config.yaml
model: "segmentation model"
dataset: "rendered made-up planets"
train_examples: 97500
image_size: 48
crop_scale_min: 1
horizontal_flip: false
translate: 0.06
num_classes: 4
arch: "unet"
norm: "batchnorm"
activation: "elu"
pixel_unshuffle: 2
widths: [64, 128, 256]
blocks_per_level: 3
block: "sep"
attention: true
upsampling: "pixel_shuffle"
label_smoothing: 0.05
init: "kaiming_normal"
residual_init: "none"
optimizer: "muon"
muon_scale: "match_rms_adamw"
lr: 0.005
momentum: 0.95
nesterov: true
orthogonalizer: "newton_schulz_5"
adamw_lr_other_params: 0.0011
grad_clip: 1.0
steps: 15400
batch_size: 128
epochs: 20.2
lr_schedule: "wsd"
decay_fraction: 0.4
final_lr_fraction: 0
warmup_steps: 460
weight_decay: 0.02
adamw_weight_decay_other_params: 0
Rows from block 7 of a small segmentation model, named by matrix and row number. Rows with one number belong to one channel. Each number is 128 + 32 x the weight over its row's rms, rounded and kept within 0 to 255. All counts start at 0. Numbers have three digits each.
Before each channel's rows are labels from the 100 images, of 14976, where the channel reaches its highest value: "peak at" is the part of the image that holds the peak; "peak on" is the class under the peak. Only what is clearly more common there than usual is listed. The data: rendered made-up planets.
# convs1: first pointwise conv (model.mid.0.convs.1.weight, 256x256x1x1), inputs 0-127
# convs3: second pointwise conv (model.mid.0.convs.3.weight, 256x256x1x1, transposed), outputs 0-127

peak at: middle right
peak on: ring
convs1.25:158124126111138151113082166107128134148115128185123127157106132141146160098105128142139110128128164164154089114174112106099112077196147142116134100115135118128133144116125188150135155094123025074088133149101101101159125129070108153135156082147126085156178217107133135122125133085196187154094146145124113073136132072121149127142093102154170124164148165188121151168119047090110110081135
convs3.25:086167083110138147147130132100100116158114134026106101131154124071132121101134070084127134110097142150131137109146120132112130065151099075140114140124136137111142131158102125167064140091137088153130153108160146132192144192116124165131121110141067130068169122152157092120147091101117151092157121093151141175106180170144143145103135193145133121152118132097146163162147161092101157146094

peak at: bottom right; centre
peak on: ring
convs1.247:126169091100133151134142129153131126108130123059113117081149143123150187110111054135152083127127121115149081158148133172188115113127214195115180153140130135076056125171135088150066191144094044124114131091134121078101148123149111139106098156114103121146091129103147115126065106117095105124107168210154079082125109085151041164105083057141086125108124090092103094130165111073154162108077
convs3.247:185115085117170116143131137141123169098115137091130111205087145172142169125149148138152099100143108120163130180085136103144136087149121126137103127184128153129201079183139130140089082125068116153125103145155100155111076072097118119131145166124129027150134134127049085207078142168116134193099106210161116124113134116137153070078174171115128153145159137111117123129138121111124109143150

peak at: top left
peak on: ring
convs1.43:174107109137084150138127143172168161157160157139167086099195122165217136148111143108107093174116131172141173179162157120141165168124082085077113136158093121135144177189184118085117124108145125114098155136166109103134094125143095122118101125134090127161084120153090098152140160085100159119108146119172222170146145124204132125102131159150128104059058134142082113210124111130134132089147
convs3.43:145162100070111154097094185152132145100181067126119108165072090079162146127153124132107110109163139096123139160114113173117089095118165125112137091061183101132186096103068111142103115139174098130125141115085147172087104163122133121198111112149140123100136168168143161119152174143063130100169088181143064170101140168131097136116120131073153172077131140122081127155151155169125149123111

peak at: middle right
peak on: ring
convs1.227:084124104124084106175096118192140131133144110139150172164125146161125192143088136101149124143127132081171038137094121118082093107212140146090092137160120070126174159134089075100133129073076071098143086146091166140133105142058145152076118145102116132154136097131078054165119105115063123111148130095158166161096156080087077116166090087112126084131104157128146084108111084135100199170078
convs3.227:118117102133102156187146114102156191145118157106161138066113120110125199232125129191176148139166121083171118084125144091098094097127013087100117135162125119094202166080125132116122162150117112103124073140178110091145126123166149172116183140192118109132132163118090046113123115099164113178092039136103184078099157127129151157125136151085119117150139119140079143097135122129134166147149

peak at: middle left
peak on: ring
convs1.4:110136129125140097164135110145108097165129137118139113154146148157121100077109173144159139126102134127130137091135121175094118063114149113106130106160077086111131140143159122089131109147109082107127088176086105192136101105171155096146136156134102067109192143140151128125074119145104138115127090115188123095123127093115146146064141199162081148149171200131120139100104080126116118169114
convs3.4:182099156098134136111136117101094103081099105138150084130200180160162077140097121109140178134080093119130176142066120158135091089136172166130113132115200154134105154152140155141139120144143151130116144101130114103152076094123178065140062164177095146112131117137111146163154105183129137151099112123108142103104140126181119111155119108104148167147130142115157105137090178131116037173172

peak at: top centre; centre
peak on: planet
convs1.225:185097143171174140114063157164126134088122115192109122153153159138131062125145099150128165140112149133061110101124146184117121166085121106166119121133058155136093129173165168072088097067130098123114090157116139149102171150119150171125125103149128114163100109137137170168079110095131090132121040150060120109172107198098150174095149111122144130132166118185113107094123149091082130140109
convs3.225:091170122138130112113092098090076165117088111208189140097104106134110138084071168139124163169117132079073103134081128179158111118152139149151107081039093154124156124172091133089141118101169112116100163120152134171146127135159145131127154092170192150070153138104127153087107155095144206128123133103108085192119116137161195119111107131155103128151083119149121071143119133117166107101077

peak at: middle left; centre
peak on: planet
convs1.88:066126094084140168154087163128153090120088111169157176180108125146103113089086166143065153091119104093151140187060167112145127160101089151170133123101092074122136089120124093066134176132136142093151118113125103104164111071138129103148128124096171097109165142138164153098106076136127141156080157116094059156086131222122132171169127073070035143076143125162151092136096169101156076115129
convs3.88:217150123107102081128195198122157144160196154144115099131107136102101134127086098132090124127121166158157117107173152167130189142204161118175123109072114140083136118150171118152143120144126145100098064131162156128081165085111137128073139139141119146115122143175133177147196100108130075145134167147153085099124118122124191100099111125116136080134013116157096112119099142144096054120162

peak at: top centre
peak on: planet
convs1.166:130133158148182149160158124094120175126124109076100148148130126135106174121140148093123099114106069176100129138159109165101145115146172136141115122140134093124103192124111162059131166158144100140110074105110137087114116091139144101170147163147101084142107108147114109133124148075092138055174162085165105104103177133100134099130079092177135180128231170089068182140041152161125130139163
convs3.166:160149075170163156097100105092112163139126116135083087127139071098164138110108111146163147131162123128165071098143120135134085111164051098148080102173111105102118183085118124159092105129110211131188082110206130108184184060102178105172138131100127078105116114166115138113139106169140126076148112132134083160101129158134112136141070151073102149154156171171159153128170149177106112088130

peak at: middle right
peak on: planet
convs1.153:118108148170124156179120057080152161128156144127134096143073098166128118113143106059146164055110065134143105135143147143138124088172178078113138099103145104138090170117147112132077169092098115099117171118182179152127128099014119114096085098105041119110186191174135131100102115162118141180136096132135064150183149087146139187095099089122156114109098109105130146183192171142137060136075
convs3.153:148130119117109169071118093109140107127064129114114145137100171149090122161108070170125132169134074167119129110133154133114143124159105162153186133058096143095153127142127069091143146132110056106103155151147101142111184130099141071172156147132158111069132123175122163119102159121116115160132064163155069088133042091124167141157135149083159099133114143177122119088179119183146162101163

peak at: middle left
peak on: ring
convs1.168:080101146094124080158137095138135144140154120109135204166132109127127152088183154083073147157131158107050103175190146116157136087123187149086117114156109074163158140089134154157146197163133116215101110133172111102065111134128081100172134157093131153115131121111105135109109138109121107113129173192120077131126109123165127116138136138134180124139103114106115093041154036057096166202104
convs3.168:142090081139103135105126096113155050136113131118136107168090121134097146157138121136209172088125133119137194124148142177155118166154108103160109118072160144136162165162121102062177147193111132130128120178132075155091159188201162141115084124142178130114159127181108087114155168131144159156063127061126136148134215084154112086154095157134124140116113126125120083183131201088155118124166

peak at: middle left
peak on: planet
convs1.64:130135123130125130128144127055123158076097139112069127121149155078114139090152105099162138130146081138129164132157161170157119118117128151149152102139095070144153131050102157171131134118157097074083130162090155094080131116104085139101122088167142147130104077164163169143124153155184129130134191141153117146145111181105191141142131163148130116198213133101170110167141176113118106123118
convs3.64:113174138127116104150156119096137171144111138149154151114107091127181126130116121147130172133151193182155080168170103121101002127114121116158114092168111137119164137111087170117128160137112178101113181136108145132112138115114125140129164106185061105098169139110128152124116139118099134180137117114118214098166130105150136131130143183089125148046153127117099163144102112094137112137179

peak at: middle left
peak on: ring
convs1.177:080109156125154098082088083153183174156189157142109091137081202130159176108084149126086116114111205112178076077140125125145116133128168104112142144152151107144099152127134131096103152104141119186139188176165123094164122099093133166119115144100000114132110107115073092162161130110099135124125121129138127113129137079156104155144115141181129126142120102078118191108124058131097171105110
convs3.177:079122150095104137102187200131079159144140156113155129138114112168150121080161114141081100153143148176161101164106139167087156143129149173167121082135129092124174060082206139185113092122150098088146159100146177170058153144108160149135101154122136188140143090155129166131137080114108058160181119141132083121123145199106118122083114117132119100148127118109120094109157102198115123092116

peak at: middle right; centre
peak on: planet
convs1.33:155115069121107129071139117147102120110087087118113086181141093125200141160139124133104135141170129141117117116113178128144137166123076140197095148099140084146135107079129129108130115133180136100170153142098124140203154100207114109112118146116102094073139090158141110153119123132161117088143123152127127160114114145159160134115107129167048145146140215128158194109111134141169124112130
convs3.33:119051148113087179138124089123158117186139122162099150179148148117090116115133156091133148152159089096085101085112103095166137151153102119144139195072128132141064125086165078178093186081128113095140023159138085150122109140100041078080120097145139135119082187158072191086080060145137165142079144118094146130139172130096169104119085136116109162105143162158142130175144156104135142127137

peak at: middle right; centre
peak on: ring
convs1.81:132133084092113129195139139171129110150083126104132097133121137141149146119111152085118137078099106138129103117072081099146051032101158211135184134101136183178131152099105094206135080118080131143139100092118133107171123181100107162096145194093101159155133119126083074132128127156039151144170096081116152118129096153082087150203145124121171150179144154060109156103133129120147093112135
convs3.81:111119182153182073138175121109068143128132154096145101201117182118118111053120132089076130117118127102152151134098122101127148209136144137100107157132172166110106085105113083143074178079120066166113112141139121137073126103114087177089129161110131099114132129132143081125164136145096114107175112091150089111142118142211094107157103105170118104149080117171196053137124112159096169103086

peak at: centre; bottom centre
peak on: planet
convs1.104:139130105135124106146216167106085133111120167178180103078159169124116109161169155182132104087083153070129105105140128125127141098129154113167157074107143060171084167050127105112154123112144132175141132183078148116124145110136145099108208118093138089083110163091180149153141144095153122098106103131127093101106094183130140061133134154122143179100166087149097102132135129077113121117183
convs3.104:155164155130185036130139148129143144055147171116114137115111081155193139075148135106100091136164092072121127139154124121104131172154133176152166129106097157102137141161117084088111120063100189130111115085183081131147134100116066120131115068182121092182116156123146115087209139105148069094103040089128125170087143121144101130141131093176132124140124118136170130161159134128096150065136

peak at: bottom centre; centre
peak on: planet
convs1.224:124121098102109131124216143101075155123127077164155154112149139115109058138099089134167123100137141135102133051148143144095153128130217133165108130139139137148095138026143114101170148115145125106121122184130112129138137105150145088133140072092077065110118154100166151131069131105150116102166139125141146153116111174147098111178117190140155168138154115186114098076169099121074164137111
convs3.224:149143108079115126092146120161150077153162177097086133080069159127132163130146172119112069117139063092165114110193110105128095106171140130058152158109081119119145116200131121118155110059117109124117098059180091118108116111147035156115096136104059107067095127186116106114178102148103118127125067094123133177078107148168150136182141096171147163182144108047158171165192166099084099099075

peak at: bottom left; middle left
peak on: ring
convs1.84:147125165115101133109130125145121095120161123123113110177175124131131134162142143085143144146156172133170146234177139142124136109176096121094139096158106075134125107135085113106174126135137171112085090078120150170124138067175115124101188119118113137131110116033170059158148070165093140121152106188074092152123066144116155127166090153242153130142123114166109117120122108103127116039085
convs3.84:198163102141103133088164136104107179060132128086138165079179138138133151152110070135097136150120100118113084084139088151141111129153180102119132154119128113119209117178140152153094082097123150092137142106090139174137164090117106196176122152181094124107139089165142140118111118100125103149169149187169050122089119156097106138085102148106128076152125129102103133101136107126075093137111

peak at: bottom centre
peak on: planet
convs1.147:162104150127108108076117146166153109119165138048121147181072103153157210128104148086133109114097088106130174155115130121161078094156213120128088114097080125149142146097082115141152214099056142097182097137109125111187147145171132119094103145042134104133114158134137133143177107157144131181136126129092121106078163160104129121169173088043166086126163157087133090147130153107135111150103
convs3.147:158152062160153167111181150142079112099130097178142086153153147147082091127150075140092103107149086112109135171158116163156126093087100111132063129104172124160147127110139123166063115084091135089176126124102111147114153155115105151124120140117098125149122109103152148102134153114120149120092152107012088178124162097119124122072057114115166086098149102131117085122163097140152142121091

peak at: centre
peak on: planet
convs1.151:155088144168126170103113089150144146152159119136147092133148143150074107114188157105130127130124125088099114143160174143103105145132072132117131087126097123122125167113118178193149152120097083153095153090148133091169118150121165070093115095122111124132131161137044154084155145169104092134138099157125057097137066212124108080144171173077177162153141124099133139162145133059174117070113
convs3.151:137127152088105135114133137057152157129151137098151090173176113158154141138096147068096092101118118089130136142149130101144112104137171083147077124146138111149181127182057104172125143149093134149165146075070181053170115106151145071127113136125154181065106142138166196084173127105072147149166108078150107124144099151138150107136112130179145111088072113141166122161109055195162078170139

peak at: top centre
peak on: planet
convs1.157:156050136132081107100144144164173128177140165142092134108112131115132172139114152085151125098158083106182135165119139098136105120152135095137133164098133151166109147149133142115122129120139095128162097136085090133159111171178170119155082177116168082107084149095126105073106130088145073125149115139096109093140113105144135119105130118171193177150237114111142128087043124113130104156115
convs3.157:125147069125147033077110229169118156172159151102082124100206101170107147115081095132071080128093131145120119120162137126119096085166151069137109163149139121166134173145119117074160088086093136145115172114120126090128160162138154101142104075135188138065197097121120132126152109193137077149180142167164127188082126170127161122073130174085099114163152135121132147094148101186104124128138

peak at: centre
peak on: planet
convs1.100:147135136122141144113087138146150125089117137109104130103132095140130096154106148092119082106151125150051172124070144167117173175175149010157142111087070166159125100132181110082114124114137144133135095084122065101167156148121120114110108104075099150157176141129129107132120143149099063098110117082115083091163107063113178097113147101046122139124065112115202112190143245066205088094127
convs3.100:111159102123114085154136143126188093154151141139086148067119118102142113098085182093112253098099136138111170175096147107109124145133114131153182121093099135127136145162120120091097138153066153107118091174099162116164137095180125074106092078168090107133136117124147104103058110154171171069085139109122135125167110160100147158099088170147107137089136152094134155138098121104134115165161

peak at: middle right; centre
peak on: ring
convs1.96:125147110060123174086085121052084174134150125098127137119128134124157161117091129143136146115124129138152080167150148128119076129126126126131104119099144101172112128178151158149125203155151117160156121108121094095117151100110117152134113139154157124127114136107153176161180113119058120186150127155164086132143184167113100136159137092141096111148177140107114154124130139133154120158149
convs3.96:105063071106158141133134050125167166147161103116158119121106103103073135129131110096098144155115114177173176134141166156120135140140100147105116151063100128115096135110111105105191180167115081155117111139153141099167146136113132092108090108157118128134174156149098028105146143107141139130164154146134051113164108144118181117159111123148197078161134115211145112116140110169116127092130

peak at: top centre
peak on: planet
convs1.145:113128154144061118156154135146133155103126052134109150127117152105098183100157081095113100134122125097094102181179155135157111189038164097133179143144138128126114154110056157146117112140090097146148114089151145177151151119159092117136196135144106157164160139102091109114070108099144129087099131083084111142099087185098162128092141132128163061137197110162118130106108142141074131121155
convs3.145:109145097124098113173159127113083089140083146149154130170160116120146137137137180088121144137114162188192175079117168086148116159107105135114150197130131130169082145119114140166090138079121132158105056121125125109101132120082100131094084074122074078155124097163182159139091147100166097153137168106161113072160106127101117168125117180153140168145179118105049133145139139089158112122130

peak at: middle left; centre
peak on: planet
convs1.1:167127113145150092120140121049137159115116125131076106138131100138111177136120199131058127158055087105120119181076195116168190128119112123130165139123147148120154146123144105089071103183149112106112117096115170106197148159128154129113114167099140124115138141135124117131143135129079135156106132095151122087068085184192075133152152108204082092130151116099073113104130130108083092108103
convs3.1:178214110122112218176085134150139066148142111113169096102085141105065073141103160125075158127071080082146142121133093123144153112074074170098099084157117133064128149133170134089081153131167171160169087114129143141120130105129112108183065144118175110170108091173207133150166173121152120145156138114128092102065152127118160166167152140162141160066110156155136171133077133102109132098111

peak at: middle right; bottom right
peak on: planet
convs1.36:188107145126155106073153107113121116152102152122111054139141149092110179099154138128175152147149104093167149120150162094146106134119126130128181164135064123093038156153129191078139145042131111099129191141134102122200112142081105151151129111120074118123088158135158161149100109090118139158074097136163136104165118117153177113126112074112198098115154128118105148156139077128089140060025
convs3.36:088102137127144116130073105115160137118088077096076120140104138081146136140083174129180158132173150069120141096098094122170106077154103137112116152129172124161111172119085090124167125115144120124082075124088155015177036137157070133117170110155067046167116147148138140145056158091070122093106147136072130119118155102133142098128148094166123156096127130134146184124044177101163095172105

peak at: bottom centre
peak on: planet; ring
convs1.134:078125200176092195120144109125162118128149140113033156157100152143073158072097134239143152137072201114154111075080120159111080138143156083121099112129130119112160102137050186151111137095088153122085166167133102129068083154130134058094159159120069121171121104161139141128074121137088140122133143116112148134134147094181128100156137068140122153106128144120091164080111119156157116135168
convs3.134:102162121111146081162128118164087110147109140119129138126086144096164174184115151156100147184100110204135156177159090080147156096136094120099087155144175103071179132110172094138098152126167140178101116096149191097136144122175175092160116090109109128101106112117144102112079168125117110128113093115137043079133178030110103154127152156111128113117133111110183118164098134118157106129125

peak at: bottom centre
peak on: planet
convs1.146:149126103177113091151156104128111100120132182114151103132155108136077106113093180167142095179136119143144191114124078106200176158156108190162120185197159130161086090137075103133138156134116121215131125146100053143100148133095151137109115143134070096126182089083135104156114130138118112100097165142152115168133055171114150096153067181128166124167167082149132063090109072137144137121102
convs3.146:157082116156150143142080161051170071119078104154106162132128143113115078108138139191126110162123095163150111079142159217125138141100098100129083150143150087101193180122148087104143100092105161089097094092118139156093166130107188076185141092122163117117166187168120101142139108100160128164151073153156140139168126140078147043108111165095132065067127100195094087091148150168106096162145

peak at: middle left
peak on: planet
convs1.255:100165096123157129178151127094119123111150131126164141119151099081115139094095096145115125141106100120132085120112185092149062215122067173082151108103116151158103153103120131178071174149127085128143037154118118081098173018134134139109155113147089143121100143152077112138177142109159166095148119118103139122117099153154087141177161115096087137083138146154090142113137172117138075142173
convs3.255:071139117140102154146112103129102130153098176167130174079133178108106113121157094147117141084147118169146123150122118114157112169107118142087124143160086109152096128073150105115090130138159096124112150121147073089104083132121123153164174113133127100089105114201137120156148062115067125151135167039088150142131100134089024148124124160110051104151161122134161106081091111135181170132182

peak at: bottom centre
peak on: planet
convs1.232:121113141154169135138202158070151108127094127187167133080089149093097111157113153142130143108107153136147144114122138096098151098127203131157088093142120162198122136132029142108118157136114131136106111069111107065107074134107053133099196086123082102129106110138148134140114116209073066163154069127137142109094120116112113110125148098094125145128158137192163112138112125095103133138126
convs3.232:135103189095139122200114122147032058140154154068093160172101133070161106070094163144066119106097134091158170089172119126168142164143112092111094169101082157087179168214142065148121148095148127140088095100137065072080135145106156157151087147075034048106130078106144110100082151130120167090124088107159102154123165079113133144139124090167106116212132125147154126149108105097125138100138

peak at: middle left
peak on: ring
convs1.32:114100027105098112134152156128137096097117170148132159123112159162136136155109127162198101152100110151101154126142070145144137083135195108126056112100131166101081142149130131103091197144152138169113130208172124133172121135096115115078100148126118148112140096188133130143151072129111156167117141076124148163205149122162177131150077103032108117094145165120159116139137039029128175124092
convs3.32:109073085138098184092165188076131132130163106120150153173173137137136119150126112093150163069091127058124094117165139149176132189146140084142151175123074085111187154144134122127098152193065144102106061165161143102087137142175105120184176099188190115095140113144081156120087153133168081167145122148121105134109147136101146107128162147120163117085114144152117102144117178103143130141129

peak at: middle right; centre
peak on: planet
convs1.240:137149155084143153079117092120163145125102107177120138126118130103063136127141194111161101172142144102152144155096112177167160164103101116124147131106128146169123126133108135079170109089091041106104135109132152209127092157152100117116152090149068107138126115103126121082148104144228180118068141130144093135126113100114156149118114126133160103037125129187146113141132121183103157119101
convs3.240:103104102173117136110070128146103136107103119140157127085155099127139110102142112116116127144101125147165143107142131188115105063163100151086101115190113075052130113124115165140102149118081027138134158098138142120107059126170146168151138166127000153142132109142138066125142093103123064172151076081172144126169156129045075136130152086103133116173108151112060155106135132132130156176124

peak at: top centre
peak on: planet
convs1.19:072159124170145140146132203089116077098093085140093169192157121104175102119144105101091178122107135155067128098120112104146151130106151096127046097105118077097153129110081182125114105083109106161120129116119146129155177145159173102212128170142104145123121098120082123127140094110174092100116098185184159153100147050101128148128083114123135167142225131164141088085101134121110121139189
convs3.19:177127115100144143133110122052145094141136122074101128139167143087186112132065142079123140123056112191148083132125124121189134112102108176098144121188142059164118113137102122121088135117105170156173174126144092106122125131165154131120097149141043154112126144071111125149069100139134103140138165100142138124110128157093082164121140123109100116187146213117194137137138125168140121104174